{
  "model": "sound classifier",
  "norm_position": "pre",
  "qk_norm": false,
  "moe_every": 1,
  "pooling": "class_token",
  "shampoo_beta": 0.95,
  "steps": 8200
}
Rows from expert 4 of block 8, named by matrix and row number. Rows with one number belong to one neuron. Each number is 500 + 50 x the weight over its row's rms, rounded and kept within 0 to 999. All counts start at 0. Numbers have three digits each. After the name is the row's rms in percent of the matrix's.
# up: expert up (model.blocks.8.mlp.up, 8x96x192), inputs 0-191
# down: expert down (model.blocks.8.mlp.down, 8x192x96, transposed), outputs 0-191
up.22 086:489519459582550465565493520507465491452442539508455510438479553600557529509391494548544493530477494418504457554518520466509490557506499410534520447511545540500490465491451480576406627554600469426483453481567449514546530579454492547483561503510495418492603507459477536542476534414467453602525576489485429517426511563467509549499385460583464429577427422514528464512508500570588468559385542431494554422481551517512486476512445493512439531486505485569445525438498516497499575461516545488546444402446416498520505463619495518322514503460538545486472487500454483442526436435469562501
down.22 087:495440511577413475458499484470534439606445454511501495589518473448396498487501446536560498567557511554449490550518479585510525524419426507507606413552541557471542556521585449484574498418428557488494543521492478457482601525566557446473475489602550485554504475495606438444433543503511583503483389481531516439426508497465500548554504474505417519521439403493531461460421418476540502483578452551588544479425496519512489506476522457535500453480565473538496414470459524482534362465471367478568445504507573545483476541478475544593547474425410449502573504471512470482485579546525456503
up.23 088:494469533540463340394559522471519541466492518506533412398461577582447481458508498507446517458507491448471487432469476419421538523438512483449511478516483420600492471448443517527464450510496467485502525545557534540520566474393489493536554434386492525489509470528502545578594454481540531451508607571473525517577526485501433527498547531598502479437497461542498542598544443540526408556491475432586513415495490476517598476436503561455503563505496502507556512533544521596556464423549540459415503579420561478498510600415487497492437546562420510510519473537462456566438402491537417524
down.23 083:542504486425484631461463554476494436619518534525418606560499522556555494502517475574552493513482504448568533435509583503511498583463543479508577537494479464552491507422525495592400489551541463388464489502494469504516401426495522509519446488509577518461404494513611478546479556568446394511439363477459479500505523495524478495475494556530438454596506433471507533476446528453469463549451533531508544511531479463519522482420508548555564571432473482442409521453459516398486593541540489546581532479569413542545601487458514529425459511500485522560477514525584474545552607414490558505
up.24 071:587501507486472443538436504479503537396501531400585417496503521566587532474494598599430396473505421542457481519544484435422505489544409522455519509576556462459484608474509491507540495491545461546366578519384503581441490512466489462467446526486536504543416501576473521516517505586534543520476474569530552460516379495529475442528581578556470544593567480532589475465530535539432521486476521366576500550481493519557517517398556482460509501462543433512454514472482479565497481510488451459446555438441488422484487425458486632483451464491514547477544522459533411552522469493520513481
down.24 079:493585488588441537490630579561496529517518497489448563556494416467492589444471538525490465433448541414571485489435579490538454443555498462504487435483507418511433474507514529547461455462404527499431514495474482424491462486462536480569454426580515501512538436542461373498483624445548375498460481584466511451589550525547529468519547515452568587493465425443503486566558518503579511511492561524603567514530440457599524521528417436499455437525457550479494505574573520442537426474512488478503424460438477505478495436514589455489435602489590508561514432532477489473505452432529537487
up.25 081:480545493511608584525487506451494427452488567493550416463482566590541471570491531481509422495466425598457501408604502434564558484499572459536444558516465539430457509489478551460523463460466508495498567551571489540522556537521468382565509428477473532437618518547433491464519471420527467541518604460542461470442549485470472488410508513549457497460522558554501503471438469413562453469490530556533565517477489462446543484461461431501494542459456413433427507453396418526390453414541575453463544559531530449527472420456507530461479524547389608511454512544430483460504409480465520518
down.25 075:425465443443501473507524494470529531484389436573520658511430456434518460541487486444518517507530479444456579396467517513511478443415521519496531505470524489524449454584526555432483483356520485485379501492596515663532466444426526571430572530479474522454446529510493398493503536453479483432458496543551527469487459499459504483453521549509519438466444532440448525525535449508475498556578590472497594433490552492529603527567472475482503449461480567482543521406533530504533548538523512483515459491440479471456508397509451496545501453548562550563503530564431564583488539552586588399
up.26 097:426490525475565539444507534459525540514525403424497497500515472562531396451499552529561413483529459471616476490438505444508480627526554462608515584540395507489551553588433489522490482510495525515557469486534547417536583448599487535501556542547444516567499466535518456423470404577394499503569506485592498504506442422512452501472419555523479501456589541455522535453524430462482528545530572539577586503482499473555419495542424435410532495428471551523523493467460546489524468455502543491442493425445508444490576435511494644519577424485537464457518470458489511530517404542504446561
down.26 110:605652482498469450444485445507510381472530580611471353458476552562518519520510427448533468506543522465450462483511499587472442501455441543449498446554577536535560419456589425460548492563491429600445509478454502554564517460431535486477486484473502554492429482504470555445547521445545482500431478573441517497461610528555465488460573464594509550497426457531611429527571556553453519466565464471553459602561549467547528538476474580534583472454555469473398478543467515568470563499443569493539434497538523469472498494464461506506484522558493520440502535496482499426471541569519505445
up.27 102:514415585489515423546484493481555442485495400509461388538360484491590514501562489590568557475501454523451504517578507493488507494436507426583487526537504499414534477437453598503524464530530503474551439454490454462533541534515521494571553520512476493557477435489498512513520495488468429474521631407584529583518575431456532534425569435509449519433497426437543480438512527461431562551416478501482579548511504538531511507457500443415542481463450478468504608415505457621444533449602565528456446473458525473498519456528551531525457488553378553510429486583480570509502604532484546507
down.27 114:467573460559476544569456434486496447523429540445553563463438517463452476472436497439519531595468444549446533510436550500526580442493509506484477477465463496521493424479464469426370460529452461478433578569464497575507509483567466478482481507528385501448457478473474591441647499470455522429574375525517505482560561423574469532603519447375533475538461469488529452514511489484390485536557597502511511485477599460487519457493531614582500483434599507474512489489523474587558589439535507540451491509476582487523467530498525460488449534480494434495383504553415464498504513560540439472
up.28 098:526571529425494531367498594534511529467482541556529561431443528433523501445453505558475522485444565543466547450515477493436523490580598476488488489548495477446452623469508470495450409558474552593448495546466522573454495508462494496481450515566511503450501458586482445500479468533474474488515504462474489529521582563545595610491562501560482436471524441555522585502440454403506532455502614460523516435552465481457489520506473504472507473554384403456555477514555423499598460546490499493529556569521548499505511379458532575391404542568536544549453595550414501468423501480416554471
down.28 073:537500428501529497568608490488512441508580521537486576481467501416527581476399578523375478548539508482573586418456550494469462455495453485609521519518488434532400445480488510466481504416590490471568443513470545520542450483394462452488491481520508508570576515495563587509488503478420505482404536480453463437455471462475553477513475426491431442514531511524496574447535596510510434446476457483466484545447486450441524517535450565521469515424542521536489574526485462516548424584531579481422574516478463402506458595492577491547540364499527524551535425453527474522486515405634549480
up.29 079:577434486513516591585584557480547477521503475534444529492535453553491466467446551461482510408485488525527546402485437405519446569574472527467538497557529507630414381517435515567494516505520512578534481422530555565465547568511444487476524458453553489489450544622505526504474478531511568488545442498478512499381506496508556527525501466581489459531508602602491445447480582525549531581537545412409494466541482458540543467469500455539467487484582439496442427428452634483503556478535480406516565495505465534542422573503556545498517507546539435477488546487550480480405451395508500406
down.29 089:402465428502493471416381534483518419495547459551504470461451506505531612572398520483585450511434491565491489479529430483448462403595526543530548456469534532544483614445526523486505443576527394513466484463498530490488468549443523464437458459519488455522522439515476418561587503538506527509446505442447500457540550499522495508525576536586550584458540425516518532534554493548605475507469436564575516568516574558430429487443454487446397471520548469437592489505605580454439443539430507497512553489509525506458490591556430481544565500567542426538467490543477472477432430474498495604
up.30 090:570525546577544494487436489541584610557552585602558542580564533530479585504487486387459475560533524511441461491428484431494456508477447496528486490383560517518402507496511519480491508557501455465375486425456483484507437508500547580547504481498410516386499470561480517532459460488401523516514380536608563482516450387551406550421556518533526622530521512557590549503576476531568510500589540508412548554556479488545479485491499511519509410531554510410528445515486443539472517430519484517481448503484441490479498495455497490481431445595513524511473457395525427496514500541512464475
down.30 093:468554547505539488500578479507525452453471565549537560462509537492588459564480478477402462566524575545582500567500448667382598466518434558436510498523418539516492469533557438438528457477560449511458426517555477504537519519470490568460508482526581539408559471486530519496526524554541575486517531444506506583423559470481451417488508486522477539419478410545479388501496472373495459450402507609533436479543529530508500511503488551350466492540540531470497488555522435517530554546429485476523571406434493552507530424494415488480522525458456471503442525521521404460424468557547509552
up.31 094:520487473409496522533598487599456469509450409578613587469481425504504503447493501519513525481528494458451441480538536506523477547421468527510501487454441449555472478555626471443535498603549563562457515630427510557564581461483537534607465593481449443534439497590454555541545541552478490563438374559470472523482528462441419468591569452454495568584500461405531574521532429365461498489509505552440525485492600578490419560502467497429516499478473531562501483532524555471478510516447564539487513491523486460480467481434420444471518520501453446422448461544504537457548484491507508495
down.31 093:436459510503449579524474501555581622496504601561568518541508416654504530595513485538508467577453540510598528529545454499459457493546493558454451475535497582500493593434497550430431468508417508448607582458517514568483491564474503480430551455556560462538514523456482432489452489531472487443557621512464441520445490491459495404425466512544519363434520551524573493485474572562449590484472528483484525505579431463488486510429446512498471586468497490413442551473508453515551436471514543482545537524549428591426487469451468524553519416455489600502507548444525498459439521502455497521
up.32 124:458554456391476546488496479498544507478571498557463372564511512457454542584500600536491543522573482430523486464554494506518410488429479610440553448361454517506446483429515416459494511422568437473589482561539540497527597557381566513510447528496529418530445485551435454579513453503452505498494489528487457542497453532503443535500559666557495522431513469404406521474560470453509470512478484491472515472525515480496412455509493558459491582531466487467449420514568513540554454494486484468486590438386517543487525516434527435512371491420540513473484501498526510452591487542465531511
down.32 135:539486495514493435521527561513505487560416404479481553448617519482485515469476413437469417410602541532453528607566485415487523570552503449559507441590474475414509554444543530458550580598512596544465522580494493497480521451519540507527460465505419480574518593522518513456620510491536551489521461513433495426428500430500548487577499423489497477504588583458552550473513489515520544478484543498413561509602435517485481503463504477495498550456531519531512444412541499534531499426566546455493564619516462525477479542596551495468521440513417481440519414478496457492499367530450393476
up.33 094:550506531457457619556582464588556592444471505519431567452507602542512537612512481651500440475451527454441417510532485484475542518413511502495455456551458492427546493459506548587426481453490534588472456515524499443524455528587550519539550561460539553525638427470498454570518535466516488436446462493480545580499433523549439526496494495545443485521479546545546559567545448537366399425505434523454442507465528481522550518510509502472502484417554439428553500476497501537526560479540511456483492440492528474509429568543620499505574478501469477409539586464484453439490572514433555465
down.33 089:474498510495479428549479459571527418529577494471569446593500470455520545538504547491433457515500469587591438532533477568548495432460545595498445511545478499542510488569511548506489397629561410422441548565533515499492451504548510551538529585568471492549446412469421557545546514468504533560553540543463487476451555502573468479489526466458434516506434486440428421523459564429573552546450531461510484409481548443346415477414548435574412447517474448550464559517471460457553489575526597568482498495535415513513551454570536482414470468524539538497447486529484467461549466497490590516
up.34 116:532512509558407502437467491462465530529516486461481472426477502419448534579505552603490462490466491393588540433471576510498470527535476561469468562470538441455482494459422571578572550442544482464479492468486524464416466463507497468451451478580613461430495563472433526546543500449538523448516602487567518480458530551510451413514545564462583666421468396455510491543427522468560486511437516590570379486470403377525529475500474423534537517485474538534515515560438485482558496553518488457559513436531502476555531551607566478569481484499551541498462576431574481453468530519459478495
down.34 125:471506511452523434536529534541568512507523522638582541519591474495438517498529451444443564496495457490508524505540487579507580461485496429489495462577480500415575535512480512481428568421522517577503463458475545408556478517479437470498484534511464540532418494514549562472347501438577489491428508598521402566494489519511528433497414564419468434447496449418593521528555431638497525508513475379464531427473456540515463563462451542560422495497568415399474474522540528487520437465450557513575437492429547562495517489399531433476444459522487585461538454439478507525560530515522522517
up.35 098:561505488480499537476412440537455472496466433481588570444462473538528440530487473546383476559510495475472506549514586528555410501508546504505506471529531481612592440518490512470509551616522375511470501432486473424573522471542520532538547553595419463495439491498512619415501488471518607548435485413598532428570498587446612434522482452539566567536499415520509521507545523607488491502550457510477431490485391522472470515509520570524472602538529516578468521493525515442512462459519459478496518564487450436511502457480448525539573460479562486478465430469480413540584567477558447595
down.35 092:475432430509440538491523537481500524499513511549500562490507508539514529521542470553532482587485453509533469494453500463557468584581489552401429501490547477410553467534441556519473413433457540590483529464495554401482426490513590531530442512547574519547552636510437496371485534429541470509463555565450495432468526512468446525488525517537529501499517459492608532475566465568454538453327579535494537501504514381498536518500567465509497479505466483428603496387601442446520551457542431515474511430468452436462502470378460502467571597483505428470496515437439469513532409499516454517
up.36 120:564534488456498501474453441488443563613522554523433440442456487517478571534491481517384452571422451455469509437442611466458499482497513539482486510570539487454410519457535440516590534543472561462507511457521500486410533442487453471445598518483419499444550432470441520497452461503594442516625621488649496403529506490489467446540546584585569535486484421493465547471531558489480490509491454623574416460551428533436485520534544543456600533477446421524491453533492512566438440552517473548451405512500494447466407581545478489506492487553506552544528458482509457486523519545487522469
down.36 128:474436498436496539524455444525467491583514519471522498525543563472432506454542506466460430483485460449453493431468489497379501508538499528568436486404375494501451554494475555515423433426504418521482560590466519439568541546547547549590544449364480504539533530573521492517522536515445512598580479569532534514523438543532454531485438485494470436478499604550603502457588491459590504508516478532420480505426430483525432532541504561428407497510485489413505514561394398456512466504557526495534439510429453467591475515481513411490481553488448439478547533525576431497608560572515565535
up.37 105:536466454448492540494526518517507542524444559565484469402477538463510574471504617494510563569501621462454514450556524506543385489487493513509532427488467425589514517514485482454460508422614510447487393587468455550577515425486431488422481536499464525492530476551520517508420385480511524555367494476500473402503602491534427419429523533478503526558501437434466499404449429537473533542464408562510537438484491445479498498440487452448473544524579533514536448454578460523517459500513513505465566458435625541507465487433416522501560482534543518553468578432532441493576539549536600457
down.37 109:484507416600524415445511508443529481454503457464517504541453505570394509506471447469450496433504542580455515603523487532435558533505497545461553435531446564405482533453505544504524532488523582524618588467486525503568468558536527531542490454516516460504478486462444480482505507499523553507634612482404514570483384493462484532515497484408480371454536588541513581547515525518522459468504495398468555537521438477554452513535479596605452398571386548431485535494506469493467504509558485463553509472472518542539524590601570509415466501476459472469507397511471509486465482454534412414
up.38 094:529590422552536457452610470479501505448528552455439485496476480496399486444463460530507520485495505549491487604434497531474461563508501442496593529449487523402473470517521483550528522498507529602484522495550512554465503468497495482520601505525520403456538466536596422537617507562465553451454466578473482513458519548529564549412479503588490536507475427568513472424476420486544501476526522494559542552500534433562517543451489492428460564477539631593459487489414418547564424489428502605511496464478606515514416509530472428488543454586565491532458453662499456492540595525492441457
down.38 086:560553563484494459531440500457526465515545499456496454576451509510481501487537470414443515489406527506538433509566585589555489407487468487505504476494482534398515481518480592488548545467531595509536467596441539481445453464447485477543453488520442438550540485609484554454407486503580477471608481494565414432512476592461519643460514455583508395427513520469503498510503471461445437447471491570462554485527487505551519415554544507444451474457467565495506441501516527527380579515541452423601588606606562471500564471569537471463549487476497552582497488443479535512448476510423524431